python train.py --arch="transformer" --model="sound classifier" --dataset="short made-up English sentences, spoken by a formant synthesiser in many voices" --train_examples=26041 --gain_aug_db=6 --noise_aug=0.002 --time_shift_ms=50 --input="waveform_16khz" --targets=["sentence kind"] --num_classes=3 --norm="layernorm" --norm_position="pre" --hidden_act="silu" --mlp_ratio=6 --head_dim=32 --fused_qkv=true --bias="all" --qk_norm=false --parallel_block=false --inner_norm=false --moe="top_k" --num_experts=32 --moe_every=2 --expert_mlp_ratio=1 --experts_per_token=2 --shared_expert=false --wave_strides=[5, 4, 4, 2] --subsampling=2 --layers=14 --width=160 --positions="sincos" --pooling="class_token" --mixing="mixup" --label_smoothing=0.1 --loss="cross_entropy" --residual_init="none" --optimizer="adamw" --learning_rate=0.0028 --beta1=0.95 --beta2=0.99 --eps=1e-08 --max_steps=7000 --batch_size=256 --epochs=68.8 --lr_schedule="wsd" --decay_fraction=0.3 --final_lr_fraction=0.01 --warmup_steps=1400 --weight_decay=0.09
Rows from expert 25 of block 9, named by matrix and row number. Rows with one number belong to one neuron. Each number is 500 + 50 x the weight over its row's rms, rounded and kept within 0 to 999. All counts start at 0. Numbers have three digits each. After the name is the row's rms in percent of the matrix's.
# up: expert up (model.blocks.9.mlp.up, 32x160x160), inputs 54-107
# down: expert down (model.blocks.9.mlp.down, 32x160x160, transposed), outputs 54-107
up.0 082:530459553506521536534591518515502483481350536454549458485535501485513445511526524529448473526511633479384461501490480553496505510515391548485465534617405553540514
up.1 132:513545521540500490527553504494479460489347538482577511478497481498503448484565501526457446511529650465391487490503493565521493483460376496499482539582414518493512
up.2 103:506529520503507501541590474507481477508359576470571515456534516507493433513544486545451427518505651517385478521522485580480494480470368488507468520626399545491462
up.3 101:506497521534490534511568462500478461493338513489549529493533491481477474491559526504447460525496631479390496495506509543490460490485369516476453535644425531530490
up.4 094:400470502495462434531484541501591510465584497523487542594458479497478520458497463497438564563552458491559551515437562448586532533457479475502520571472494510518547
up.5 074:447470510507504458489543500509555524481536544446497461560467529458493532453553503531474541557598435487559541494418556437583515496423449574541529607440459515529527
up.6 057:622453583526499545465534492512474421455424474529541444458538506518492478515467535485528506499456585504379449491544530467440528472515401586469434465592461490499456
up.7 039:513592559532455534520565497530470466402426549469534465485485503448444479537490568491493494549477595445456525504528464543498392513541489497500504484555460447436437
up.8 091:391483511473441413487504540512568522484561520505470554600428493474458537499450472503486587544521494474563543504426550474566527538471484462525508560471485511512549
up.9 122:519535537532484488503544489523485444491336558501579520503492492475506461486559504518496460532497641475375497482475475565518486482494385500496471538606379521515476
up.10 050:540388506590545482504515512501553531501499508525405353439474509464507536517493501539608489500504485511418481491563463401368565626483555567589455472467549512528479
up.11 119:523522511523521506538548455486480489482358557451533520488516510458519451494560494531462450541525630493371493488495500550480514469459378489519470569608393524501497
up.12 051:594452582531559550527550494518489468460422481456496403417467524516543392507506443508530432482516559503445463470517590448444405521464444579551434525578518532546493
up.13 130:502536522527509507497550475489475452493346528469564532469511512494507456513560512526437457523536657481370493514512518540518466467500370481513480530596378523516486
up.14 130:507557522525515491506585493501460463499347546475553538487528492492485433491543480530453456498527646457379498471481499551523498467478380485485462550608393534524474
up.15 097:406487530502450439473465520525535509443553508525507553568430460475469489501442510482484570546544487489564539471447517462570534526466499446507536523507497483523537
up.16 068:353526539473399464462499514506547568431571531504433527525458536486509516425515511554470504567503436490588537490413527549598521485472494498473515500487517481487539
up.17 057:355514509510412421495482499468554568497578490452505494561511530501531514464526579540453542515522487468577546497406498497587481462410516552549546487427485508535533
up.18 131:506530527519516474523547484486492445494353544483556515491506487471503455495544495528455471534558645476381492503499511549510466477489376494489497547621366537515475
up.19 068:548489549541518491520552494493482484479334471511542480497486445488518424517518452544455473494493656478379476534532413537451460517516378563444434514573485502530453
up.20 055:590399575573540525547584489534491549498464511470466401479532492559548521458469474567533426482505534544412459538466448496426593550537495550554356485545516551587539
up.21 044:601462388531555564504494531467494568475463446493479442521491510411517500563461469546529527495493532494466487504542468520462428608542493606462444487523530494545492
up.22 139:498522523511517480505564475520491466518357543464572533484515479503499441505580514517435438517535635486391502506486507574529500461486374494507467539644383540504486
up.23 087:618460515512486555485486508463520568494567418434439401484509543509477551521425475518618479467454397518496514482560426418441532456460580538507460461470544474472432
up.24 053:612446511516483589525416533499590524480482477447571471540477565447473552558483470574529541445490488497458442545581446370496498522530564603519409403544521488508481
up.25 085:359475531487462426468549472504547529500557534500493503607477502479482565482534502516456556552526459505591526526440548519584553479426443515520527587464450517506528
up.26 045:587540522567537478534528478469490496505358543517500432449523538464549418529434435539560459506423605523433491492515525471450535533468521579547470469569480501541478
up.27 136:500542529524495488517552469499467453508362548479567550482513487503494475488568504507451465507536653486374483492512503574539502458470385490507475554624386541504489
up.28 130:513540553532502479514556449493483465502351536470546510451527503487488449501565509510458457520518652486395504518498491540509485463474367503475473536622405546504483
up.29 053:585441506558496522504532486469454487492400499441571464508530480488481508480572534474537422499520614435378449550511507542399477577569437568472436541540429519528428
up.30 134:488547537523511490523549473496494463488356573462584534479519493491518451504572493530447446535523655493404491520512502550509489466483354481506471544617405521514497
up.31 053:604494543548535502510535520523501474464397471520519448475507438487517493487469446506484428487450625483442445526500525504414424547567427534491420530557484478493496
up.32 093:401459495483464452479484526513581517432549491507473536585432500481478532478473495507464586558574498509593545523458549460585488563433479525499533556481495507501541
up.33 041:577434524557492609554535529476445545508416477523520423486439543475430497561499506566499452519508534468443445535500538468393431578487525564542388542509514474569503
up.34 126:514534534532497472504553470519487457488352540441566512484524491504510469496566515516454441524506662501364495496509504538468505478477359506495481556621390523500496
up.35 120:466458494502500456487462547509573480473538473560463594587477433466486519491442480479430577538524485530523547514468542451573491593453486452506525542514503485514565
up.36 081:392478542500476454526551535488578520430505540465489486565423525488479531460551492522452536549565498500574528482400551516584564546465461532528531552461463541539503
up.37 055:580447533515460490538600460510453494449416505504571483473552493460494482587479532547534427505484596456445486521535473534445487506504425537473433495573470517511476
up.38 138:526545530530499522526564477510468449473350537491564539481492474469518460490573517509457464528528653477381493524489493542519491479487371487487481540623402525503500
up.39 040:496535487487436597467450490437535583515541528492608570490397468490495371565488489499530514559521475552557476488605439444469393490468464547478509472440482504448458
up.40 086:407459518492484445472550530477617507452527515518512539620449448449481524455521500491471597547521492514520492513431525463591521574456461513535525565481473518523545
up.41 060:563504577511483460545609448475531469485380506484529448415550486541486449493497480486518431493510627492427493498542494566476500435532419519512450520621485532506511
up.42 119:503532505532523497539565453509477463498362532471558509468542510494546459496542501497441445519525646501369488495519507553492465473458367482490467556618403547500500
up.43 124:523534522522498487534544485505481478500363549471565510487494478499494447482550514516462464508528640488375493508496504539495480475501370469498473561631385527530479
up.44 130:514539518508482507528550485485468458476347519490574521502500495484500476492551533510451455505542651478380489504511491550482492453505372492503478533607386529530508
up.45 103:507531518525490490509558467501469460464383543459548472469505528494507460475532486523460423529520657462382494478514501523471511477464367502484468528619403526517463
up.46 050:597406510531520556530566572487465447463407499537521479507492469481521485502487600466502470487470588462414407478474535550410494471601461570516452496488557557541477
up.47 109:536504529547506470507551506494505458491349538473547511499508528507512465476556489530471455523521661481393514509520491556489500462469369493496458528597403522507511
up.48 095:401428500479502441471544497516596488493528500500532528569453474470468520469510479509455572570562515499535514492418533472591563552439482511485463581513467522508548
up.49 139:511520529535500474531543497506482462508348544477553531480510493500492460497563504534445464528541663497390486497509514532524484490477362497497483557623389531509483
up.50 126:520524540529510479524564477506474459489354527474541525473529498501501436483569501521473447503532663468393491509506515568499450489498384474471462526629421513514507
up.51 047:618391533516520526481505464513511476473423446566421379469565491464539564489514491481477484465501502519372425518515429458427497582544528563504349472530516516558467
up.52 097:422457499469474443481512550487564478454545498517467531570461467483483533479492476503453590563523456526545525493441534467579537551470490498510495573491511527533558
up.53 092:388459511477499450516475539528568504483526522546466555582423503515500503453443507528446544552516484518573537510415562478581519585427501508494511556491492513532569
up.54 072:346555501487433440507508521531540577464584489500475529566431523521442515474487514535465514534559457433587551491457515489589484464424446533492587524452490460512498
up.55 140:501532538519507495521552461493489456496338552478595520489526502506505435475571505519462462522528659470388494495489502552537480480474365482494478545602395540508490
up.56 051:360587499493416466496516451534530561466551493489518526517492520546528511483499446535465518569490381453574576525449438563525519530561462502476565478499493496485490
up.57 056:643462513547515495531617496489491499506402480508505405520516441475459433513489464493437468489488634533421517486517510518445476481483454565509419497524462532583477
up.58 135:504545535537501475530562490487498457528361562487572547492506481490512468497564485535479447515535645494367477507508500574527456465477378485483477548629393527513483
up.59 045:572533525557466516561536515484483527469418491534455380463559494490505486500460440523556502583415504575372512440579490390431525552472511534487405489512559486580479
up.60 124:533549528507508504507566488512460436483344542465543523487506519496503457495550498514436451542529646488377482491517512567493492500497381474483481531607410522515484
up.61 142:524525514538502500523535483497496442531342553443552533484502500484500457504552490512444442540531634463372467484520508577512496467501381486494469558625400547479496
up.62 140:517519552505491480521564478494473465521372561462562556459525512470500485482580508514428453549546634493375484490517506548515493478485363498503481533616399528494530
up.63 059:552502551525516490541580516531432448521318507448547455479554481482517424563513503491495486546530661518426482481495523538479436496545435587519449512544423508546488
up.64 069:355511560477445438479536500511550518450535538462511529567461525467492535466484490504500580530541425483595555475407538515599478514431488522500519526505442484532516
up.65 075:386501522502408458512456508558551530444561496523455541584436521473492503463464505466473559567571472488567511490436518482603509508476477493464555551462503462506480
up.66 114:526503519541492465522555485498467451485323539489576521478506486479523451506538531509437464513518649484361502491492507547491489483495357497481496547614397491512501
up.67 049:660415433517557518526501546517533553497549435468545411522492535491528510459483482508600495473528460555461482459480475409410472628535558560492423503480522503553501
up.68 141:517526542516501497503551468496479448504357548483586528489532514495483475499559495524442440542562651480381490498523514561513486473472378480497463542615378533521511
up.69 088:531515536543495519512584499482500486429387522461536450459499503496512442505543490501495421507535639504353511488539490564464518517472376562514500522612408517487472
up.70 134:504549511533510493531539471483462446475347522487562513494484495507503469477558518511469445518535682479379510490504513538508490475487373467481479532622392501511466
up.71 138:518528524528510489521558495502478458518349563479586541476527490504498448494578511526449469528517659476392477488492508569523494497467379479498464559589414542500501
up.72 109:532510529508503478529564479529466453485367529517574539481483488506505473514533510532452446507521663472357484495518477574509481500513367511507466545606415507519472
up.73 048:585434493559506514536547525513546516460396449553492404466503486461539407457474486466530444479513595524445491512523523500435450530499475571484368497552569555536486
up.74 110:533556523526500485521572459521487482488363518452570526500521524489509428509540512509463453511539629496385504480499480547467508469473356477496458561627408552511477
up.75 065:631457488530506517516610521462493499420353481507495426468529445464496483552526500514481462491487636533387434504525461576492467522536442514554417482612481518507522
up.76 058:585494583538517515531549516479486442453379454499539451452564498486478509481501541499509437543493648508412465512492495520451498509521465555484372503521435531513499
up.77 031:422555558555519537534541519465491450516444511497591479479500475564470477472465527538471521547434509505582411462536452545466486447364525508505484573488469512453567
up.78 130:539531507515508508522546478498477458497359527478583522489533505496489467469553499522439459508523671508381484513498503543515491469465348468479452548594395542490489
up.79 131:516540521526504496530561486504458440499348543461560542479504492502498459480559492528435449537527643489367494496504491561513463469484338485500464540604391548501522
up.80 053:572462551534532504527576504516451501446384471576495435503561501522492478539466455463448461493512549510454502487540448468453473492455501594496389473552476533575509
up.81 136:511543532526476504517539485522472448494360538477564546462518497497498442509550537526426461527524656477374482497494511560512460464497354479482473533599387505515514
up.82 075:379485496484476447494527501515535567478531554487501540586457509474482506420521506496441593566549467482565486467391498481571514492457446560495550568477443484515575
up.83 120:454440485459491446496483538532601473453526489567488593569472459506500529457459483488444568544498454562517510537453526473579538574457495462513516538513510499520583
up.84 122:492531526518529486491567485511494446465366531465570505488511487477484452506562502514469471526521660480353503504496513562500468483490368470489472558619374514498489
up.85 047:602557517598490571525534522477444505514431434475440389399559538480567469540404476477540372516452571465418541523516464478414472537498536537484401444532563427544479
up.86 054:568474566547592518518526418462448452468435469439526435479568565448517444550495440470522467491471638494399414514555481532427518507444446544538456512553453477534486
up.87 129:496546506525493492502548522507452461468339554482576519486492469480493453498560514520452458520523666483386472494498508567499489492496349481502478543608409540521492
up.88 131:515552554522492488536562496481471457508358560463563525485507491487491447528562517510450438519519668486379484503507502563523497460485394499499476547627397519504480
up.89 041:468387450476496495530644494531491491550509540457573563566499553471487510533578543516634555522508513467554408531478459508568481524438437507443532530528419569419550
up.90 097:515535538563477496520581473495479462472369522495537492491523504476499435481554504514463450514527648471369483485516507533482468496497357502494485532593405523523470
up.91 121:530523537523487490502559471507446477490331553499579541467512489477517453489557507511467468539509670478382482495515484572503486485506376510493481535621406491531467
up.92 068:567475569527515465580562495466470531499407511477494428440553511527519463511479482515489455565483593497368477518561536539407490479465422565516409546568461539513502
up.93 037:534446503481523499506533491489442416430428562496486528536444486465559433564571489560469523411568560475504481541531575581497425404532468484538497528506418608543447
up.94 078:338560513494404441492491466516520527449550522484485550553446485473481466490462472533466557513543464484521562499480517495596495476460468488460496493492507463485515
up.95 090:393533500489443434488453476512582535443563502527490572560445480522530482462495508501498555548552452503588546515470496468582536507433468464485533534489518478503526
up.96 097:400451516447474416510517519497587512460534522552509557604482467487479534460480497501442576568516478533544536477405538454588537525447512493510510576484510508528579
up.97 049:655420493519559586502569530495464427442441484575563424535544447472516541516448493482466500471507604497515474512500589459525490563571495542539443480475501569474536
up.98 113:442454515457480428497462535506575486462549501582450592591444464487488547477461455498448574552528469508538546524427533440578537528466502470499509519503490504518574
up.99 134:498530519518514516530539485519456445498354557485571531473526497490501466489554512539465457529543649470391506504503503538522492476491380494508474540620392542516488
up.100 037:537439442526521541520549434504414439429363510372568452456492450475489495466471473501565445444477599446496525508474518516440446495490493526489528499606402504494466
up.101 122:499548511526494510517552467515481435483361556487574533490477469492518435499542516506439456509521676457364478499506501538506485482484371506500486529628388534494467
up.102 085:439473509464464420490545508530573509475541544468496482553490500486479582457506463496444567589535478489544556496445552491587533513436450510527487574497436511572585
up.103 057:590459532485532528521570466519486484512410511489453447467602501480592508535529519512497426519515599544366451529556473529460512452455474553532440544539507537462520
up.104 041:661393422482584518468545531543479459532470478558507503487479450489549483543493472524494553451464546507441442498534488452526486538590587573471467502500572446575564
up.105 137:510514512531513478530528486507479472498368553490563517485508492498508452485549499525442441498526653470378478497506500555513480473478377511491476541615390512498509
up.106 131:515545525521500499525573490499486461487356563477561517471522470480510469503555496490463460519520647481373475509502498545497470472481377491501472535608388525506479
up.107 052:552516540613481521527589466532475508475398473389481391437528591551542486595516512549546412508486569492439494486480492476396510461437442613500432507544472527569443
up.108 097:382514518485457454518469528493549518457565477509472550571430504482488479474429491513497569584526453500549533458465541477583509525446510471486542534475536477533524
down.0 075:486622497488454459514589503478486471430422522506562490497490466429550462520561449486496519511508594479431470436478579538448416501506427508490471528568412545503517
down.1 130:478541461456466469485601478478486450484422558470577522503474490424510484510590445489465484504557595504427457491518557552480410484501403508472507549586403565502512
down.2 102:461580470453439486495606503492461450483433524481567504498477481440523491497586424503479480510535598463422481476512534566500405485533402494501502527590400574515489
down.3 086:520562489487427476509603468501443471473404540503578528517507491458528477517606461481489489508502603475449486443531544543488442519490393486498458559585391566513486
down.4 103:519350512488588579472497553520526530543532484430476465506513578528484540468475599465518513439508472516502480589534396445530599451491514526491576541499505465494453
down.5 070:461377490438552572534518529533455490562443518472529471449511553533518514455514566489509471478539516495491481573520411547531504399521490529517560518540426573497397
down.6 054:509648517498439453527526486499432478459418533552538492506503423446519460519562427521516492553451526492503518452509548522449443538510480478530413491516446564526540
down.7 032:558490527503474491463571483501505505461400525559436433489464495417542622501600469521486488516522579473464539510503481571508460442554437581445458530544430474534537
down.8 102:524348525490596582483481523544529537578525492433455482503502582565470515488479573495506494450505450501501505591554432455520588433521532537481578532476537486512451
down.9 114:477564458470482483511602496477457464488415551487559501479472514440508473501584462498460469512527625476407476463495541580488433499512413485481508552563412554477503
down.10 049:480660520571427497485520418520468482460476481611512499496516408482573496460492439550536550469475463481575464450451551511523495543514496424544426388484479501469513
down.11 115:468560477464478477509591486485463468491416548464577507496472493433526474518566451490475489535563599481428471480502548554481412499507398513461500545570399554475515
down.12 053:479626482515385454514553435499451504460517562512592485515522427457557522492539481553535503505444539512521510470432580602471435540521518522503417480529466528540504
down.13 132:467530448467458473498591487464454438484404553477575512493463503443504484510600460505454465496546595481411447481504539562486415497517416501446495557595396552480501
down.14 133:486525466457445459499581486468464452492400549456578512477479476425525464513610444516455488526555598475413467487506550554478398503512403506480493567571419573486506
down.15 112:520349515508597588484484547526538561555530481454453476480500581555470543485486580502509500480508437518507525579557465461550605466497532550484580515494505474510458
down.16 079:508323523484592586497468560531509491577504517445521476442506541534496536493467580499501512443530478527507489610567459487538564440528502493476593539484485484514451
down.17 053:498308524448515596486475557495469511556448517432540508428511574562513499447497599468456438481553471447484478561537449530516509401527505511511598523528505512454448
down.18 134:479544476452457469513593511469460448480433543454579502492472503426514471496572446509467487520548619477407476484506545556478423500516383503463487562577402567472498
down.19 061:503663510501456486537544445454489457444466504482527511518491477471521500527577391520514454532492573471444493424466551505474434553508398484503453521567414527515517
down.20 057:491677474482433421505517518442494496430450538562554513533463437422562459461535415529531493511472563496508468437475549535482487531508475464524452494543484562532511
down.21 045:496641513477445428492561515543477534389506498532488514465483470409531537486546417529553436545521514529507436432483505522549448513490505467541429455483542534532584
down.22 139:467539459464455485515579504472464428487408550484594513498475475433523478497581442505446477502528622479428458494518551531473436485510403493463507567588414560479498
down.23 075:485594517529428492465447494479397470447492533642561574497455370475512500507469450519494532504497532499521478463508552531526442550563537410532403419463539525518563
down.24 044:492630448525406483517521440482493479388582490573512527516514436487576487529456477526516493478476459490509507432505555498478530525453551428556391431506547610542572
down.25 083:469351479448587567495511555541465540572499515425531441463474587536519525448499600523499487469515492521477472626562416506503581412517481514483569555520456524518374
down.26 054:499700481489454478529536529476484484455437476524523464495506443447483436487591462478488468514524544491500496439488552526510464526532504463524334492489454496510544
down.27 139:469548470452468471508598494465462440488412559476561525494458482432509464514594453491457475518553600466404465496510545554478417499501413500466490550570414552497519
down.28 137:472550473457453469519583524487480442481404541491568514496474483433503473492575445527452464513542610476422460469508541539468430486505410502465490552574402564478503
down.29 054:466675461491424486512580457495447471446496508559545494512474480457558495552553445545505467529472591463464460413425553540463443549555467488514456503537431536511468
down.30 136:456548483455474483499588490473480450480419554460583521473464486442497465491584451481447486485559602489449462486514545544485418487501406477472494579590389556476524
down.31 045:525671467440458421485545507520465538477461486458443446585512483445544492542520435502465543548460533468455521449460556468503465552441446537519436497519496533490612
down.32 103:538334510503589577490489551549517541558562487441447495512515588559504521487475585503495507473509470510498486584549439467537592460514526530484567531478535475504443
down.33 047:503663514491475544530562456507554491416535527571524477555525482431561429450514457487559448546424510466504557387410537466491496528515466523582447464489448550465568
down.34 120:468551467441445488487580500472437448478420557483573504482459505440519450517583449486474472531536595487412487498512565544469430479525436511465496563582398564492519
down.35 131:522377518514589562482487536562541549542541476436445471498512598562439535488457572464509514475460445538529529577545438447505598481484521540506574523474534474516460
down.36 082:501363521447585598500519508539498486573517527434535478478503584541523515468538615487486477471520503514491491590547418485534547389498490544492583529529480526488435
down.37 053:518706512525438452523576468465440525437462480536505477502525465439535501482552401521488483486453588479480479442502496554460451531502430490519452458546414547535493
down.38 129:483534490470457474504599476490471444477426544470552506480471508421500463524588450483453495475540613467415480482495553537469430486524411492453515562581411551497526
down.39 030:471395545433459557425505507540507516411424437543494549505517512542515524568464443400460424520435449394529488511480453560497557405491396454507462469443487474604497
down.40 096:506366543488588579500500544531515533558520519436462473484536576533491529476470607464479510436533465508478496588538406485534580457484504538497567542514480531523422
down.41 060:516616460539440476496560493494490470423430509528548482511476450508581507519561477488527476508492597462456504456477523538466443557531415479491425482544441538541499
down.42 117:448544464479469470484601496473474441504404554488573519516470461441508472505574442499442488533558602474426461485504549560482420500507415512465479548590402538480506
down.43 118:481550457476467458491621483477450464496413526480574497495485497437518458521572436489451467520538594465430469500519539557480424494530410493476490563574399573500517
down.44 126:487529502467459487486590480476465462504417555498585514499485495432543480531607440501464473526552604477407452469508554549469412496515412492455500554568386551481516
down.45 105:469575476480475474502582504462438470497438524479558484485455470446553485530574442488457468502556577460437462466530547581506407499539410515478463555579396569494516
down.46 049:527701530481448448506537420486531520465492492514507493557541461433529470546533486485518457507510609409445462454445576543500438529485485495549428456550451515531533
down.47 105:466574449478463457504599512484451473478433533491559505472477479460539481516596437498475484529531624479412476457480547558498441492541429496485476545604404566490505
down.48 099:485369492480578557511493531551503515591509483432481479490521580558493529506526596491491509443513505525463506600550403465506571443487482543502581548517480535511403
down.49 137:470517477453444480508598500471467442485418548477581509505476498448514481523578459503463480511540604471409479487509553529451407480505417505465505576580387545507516
down.50 121:486541463471450483510598484480464435479411538483562514485479498441531472507579449487461491511562603491429483481503557552472438485513410505470507562580398564500511
down.51 046:487704471503441444541584484473459487504457475562533501520526427527534504525462479521552480525495515491533482429470532533542425559518502483559445498449461545503506
down.52 107:500358506470623584495497534544541517565529477420441479493502585569495513477481591464524491449506467513532504600548421451516601448493511511484573536477525478526462
down.53 101:510376483491605569490487580534542534546526481432472488491531598563478541486482596479503497474504457510530516582514390464499614436463518542493586557480531492512453
down.54 079:538298515493584581472462539524476486542495525423499502457497571544505525478459591495461473456526460506488509541564438507547576424514475532483548512505484493537424
down.55 141:469524472464462473506593494469460441487425543475584519489483504426515479505599453501475497501558596486428470486487551556471430497512404499453494556584406564482508
down.56 045:515288491425539530493429479526488513520524484468491496512566546463516520511530555525526511433525483510512496542541488524497555412485490494503552490498502501444442
down.57 057:490701459495466447529589475470486477433467509537479476582482459461536483532540411513524478488551575488508457440459528512459428519513509487537449537507432544502497
down.58 137:490555478462470473508594512497484449478419539473578516491467483429508466489585445496449484521564598483433482493484534535500423515496381484467499573586417573497526
down.59 047:516731479474432510474500462470501447407497490555531459521488463530568518489491450539522507547474516462506491428491544548512486534479517501535427476485543536466554
down.60 129:471551463469475477507579490478483455464417540471584507483461473430502464517583452515445499506548604469423477479500564553492407489502394512473498548589408572489520
down.61 138:476521481461465480507583498468473428500419541471586505492471498430496480497570438488459488506560602467408478502508551531480416499500400485466489561587408561490518
down.62 141:464546468462441481510605503461480434486405550465587521493464491438518462517581451504437484506555601480405462486518536552471427489523402493476506561576403557482532
down.63 064:512616463472447458514595515495482501431438524507534487461510449453550463506573436528489435517518593490455504471470536570471428524513451522515454499564444535522529
down.64 077:480345499486574573512488544539495516584495497425477497449498582545519528473513614505481510429518482496480492558548421509531584407497490531502580551521524511523431
down.65 089:505299501501583566487460552543521526565540514427485492479493580534492533508472588474488488423500465502495502604549452481548591428527536515481566537479518504541446
down.66 095:476541489468468459468588499483444447459433543488566482489490492433543475513570446492445477495523613466440483447498522509467420503513414508472481548573405571499478
down.67 045:489661478523448516493490522445530504425477486580496514563585421470500478484431423528515448463463505454536514438397556519523510508499479427510450453420488566490554
down.68 140:492530467459478477487578494485472464478399545465564545481471496433536466512585451508457479492546585477407475489506537568472428504519413509473503551588410554473512
down.69 092:475559481451437464508599470504442443465412568493574524500489439449530465546573463510468490531546601507435454481503526564453405510532414499517480513587399559506495
down.70 124:488542472481462466495587492469464463485405544479555500479464514440525497505585446477445476499538596478413495480493539542476420505519410522446516563589392550469507
down.71 138:475527474462460464512607500471470437492412535479564529483469500434524483522597469499431479499544593474424469483506555564485418484510408498466498565591386553486507
down.72 091:485544498453469477499608478505452454502420499479561515502494493436526473526612454496445496529503596482410464456503539523486408531505405498499492546552415549478502
down.73 048:517733462482444474460562477511504500460479509485473493530525398495493510464573469512580486571425535541511505439434526485487419534482417512536432473521428532490514
down.74 113:461561465450468489489606503482465437486418528506589519493483486408522485519602449498472478525541617493436473468503552547496406505528399485450485543589416573506512
down.75 061:489692460505472460501630473492510479464468511513539495491479479426552469561515434487490509546469600473451475423474541550496411543524441524518467553576436544489511
down.76 055:467700463504414425511558480471534494452490521493521509543468488499508489490567425535528471554539587536485497432484544497476467517483436522515458522527429566542574
down.77 028:471608562488577509491519495498471486535438548456517463498571521502500408467527506506559534516460541520476534516546464541573511500498554538516418508627441566488475
down.78 125:458528482461459456501582493491473446497426534477572513470476505438510475507581458506457498505542602480424481474490535546488419498514397483465478574589398565505506
down.79 130:468559461467468483502588500484476450496420533459588501485468497432518462493575453492462482511551597462435452505510561549491406496520412491462483547564393567471510
down.80 052:483746461504394460509565462473490477474471540562527504532490462441554468543597422500458488554489569476505508462489504517442471519508473468564425528550475509520514
down.81 135:474524466464473469506602497486477450480404542477578517467478491439520476500590460488443488513535602480410473483488557548481418496515400487466495585573390553494512
down.82 082:494328500477564600513456546520496497560479515416500447473519581530496527477490619484468492453534524539498494565558401518541574422476485513484582536492465502498418
down.83 124:532388506517571565483479539563546541577559456436457485512520577545464527505466575464527514489504422521508528587541402433505602471480534547507578519464535474508454
down.84 114:476535470458468471512590492487471438466417535496575518502499476475539490514582469488466494503540596469423466482488521541463439502511387509469499549578420575493485
down.85 052:506729445526458506479568466497471434429512491526505478524485462502533511467481429521527452548520520520499476412465588552559466563466516445489424485463510547488522
down.86 056:414687544526441481481522452483452465472465481522520472503466452441541455538582412499479497567499514503504472433533565552470433539498472473556430516536407524505509
down.87 123:471535472460467470497595503491490472485409541465594499509463483451537467516599432489484492495560582481393474504503559560490430487508416495481495553613398563490492
down.88 134:469553483448465465497590493459457445474422556490581522492460487427531472497582452483457485494541611475429462482496560560492437502525400496475501563581397545491503
down.89 032:499438518454539489537588537520432493476496488545466412467579455504586516466541467557564512516526495486568554504525461599454544462545481523597510534508421608547421
down.90 092:518563470482451475491572496488424477485391540484570515495492474400534483508608446499474504524527605497426464465491524555477426488533415507486469543580403556490516
down.91 108:479548466442452476501593485495476456472412530481584515453475512433522477526609440483455506509545593493409485459517537557486426498523429507465486577596437554488497
down.92 069:459645431463450463497563509474461459458456551529570522493473471428516468516564453505515489500519591452463445466501564559447393527502448458524458509586431579489506
down.93 036:546551502528566519497562406489537490464434534516523462469427430494542512535532472559526490496495535561454570455423512568509505513493410528472555499557430453474461
down.94 085:538341506494567578522456555541511552583510480444482490492468585540491561470473583480487517462520460516483511607547442454527579443497509560467549494494505474520451
down.95 101:514358516480594572513468532552528518598528511437472502476489590537489538492490568490487496475514447513511513603576448462502580469491518526460551516474551467496462
down.96 107:528355500492593584490465531524521559586527464428455463504514592552470549472476601481496507429509461500503504564541421460511585432483506500480600541485511488485448
down.97 040:423682563474447486551619451539564492523489417546497535542528464467485501549504435515527535482458614443418451411429516514466426517491468476521428514572416552511463
down.98 128:512382494506606555477466550563539546572549462453451453498509598558479559492487586450529500463471448522535510601541455448500618473457527549488580519486527444516461
down.99 132:482550476451461478527602498488484453469416540478565515482454478451520484497582455508437487505549603483415479488512568558484418488512406508480484560586392567481498
down.100 033:556558510525476498482544499521446462514423505433570502455579521556501551537553534520549555431594538392436496426509470496506518499553456544515612542513408496551466
down.101 114:463524481466463470516612489483457458488411537473583524485492504428533479524586457503460491531530590480442487460498565559453416489524424505472510562578382556483507
down.102 084:511383512462578598501510542527502529596487515411474472508529570526494516456500597504512487475523474511474514595554409475512573409512458542459556532499458524517386
down.103 053:515730500485439465544572473453520476475463465528509463516500447423496476498580497516518511544513592496432473453504568482480431476487422518495446508537406547451481
down.104 036:575728444547434456539563452491442524373501395567565483490477497491556481519447452496465480466467502456575483404426530523530510578611541483597412420582499495511569
down.105 134:486547471464467475522590483491431449488408564492573511515470482421515474524576442500463475502542613482417472494485553556494422482516404485476489566592395549496505
down.106 126:458535473469479464506598485485461466504418546490582518498488471422517482514573446494457502510541599488416462497516539566496425479537415505471496556585400556487500
down.107 067:448663470504427450549544491458452487466469518522630518532503450430552488485574438541477486526525576472509496481516555574480426535527463474538420499526436559520504
down.108 109:534337519485576582471483570520532543582546474423452458506497575538471536486457598498490500444488443528521504603573448465535602470503549548487564526476552471516469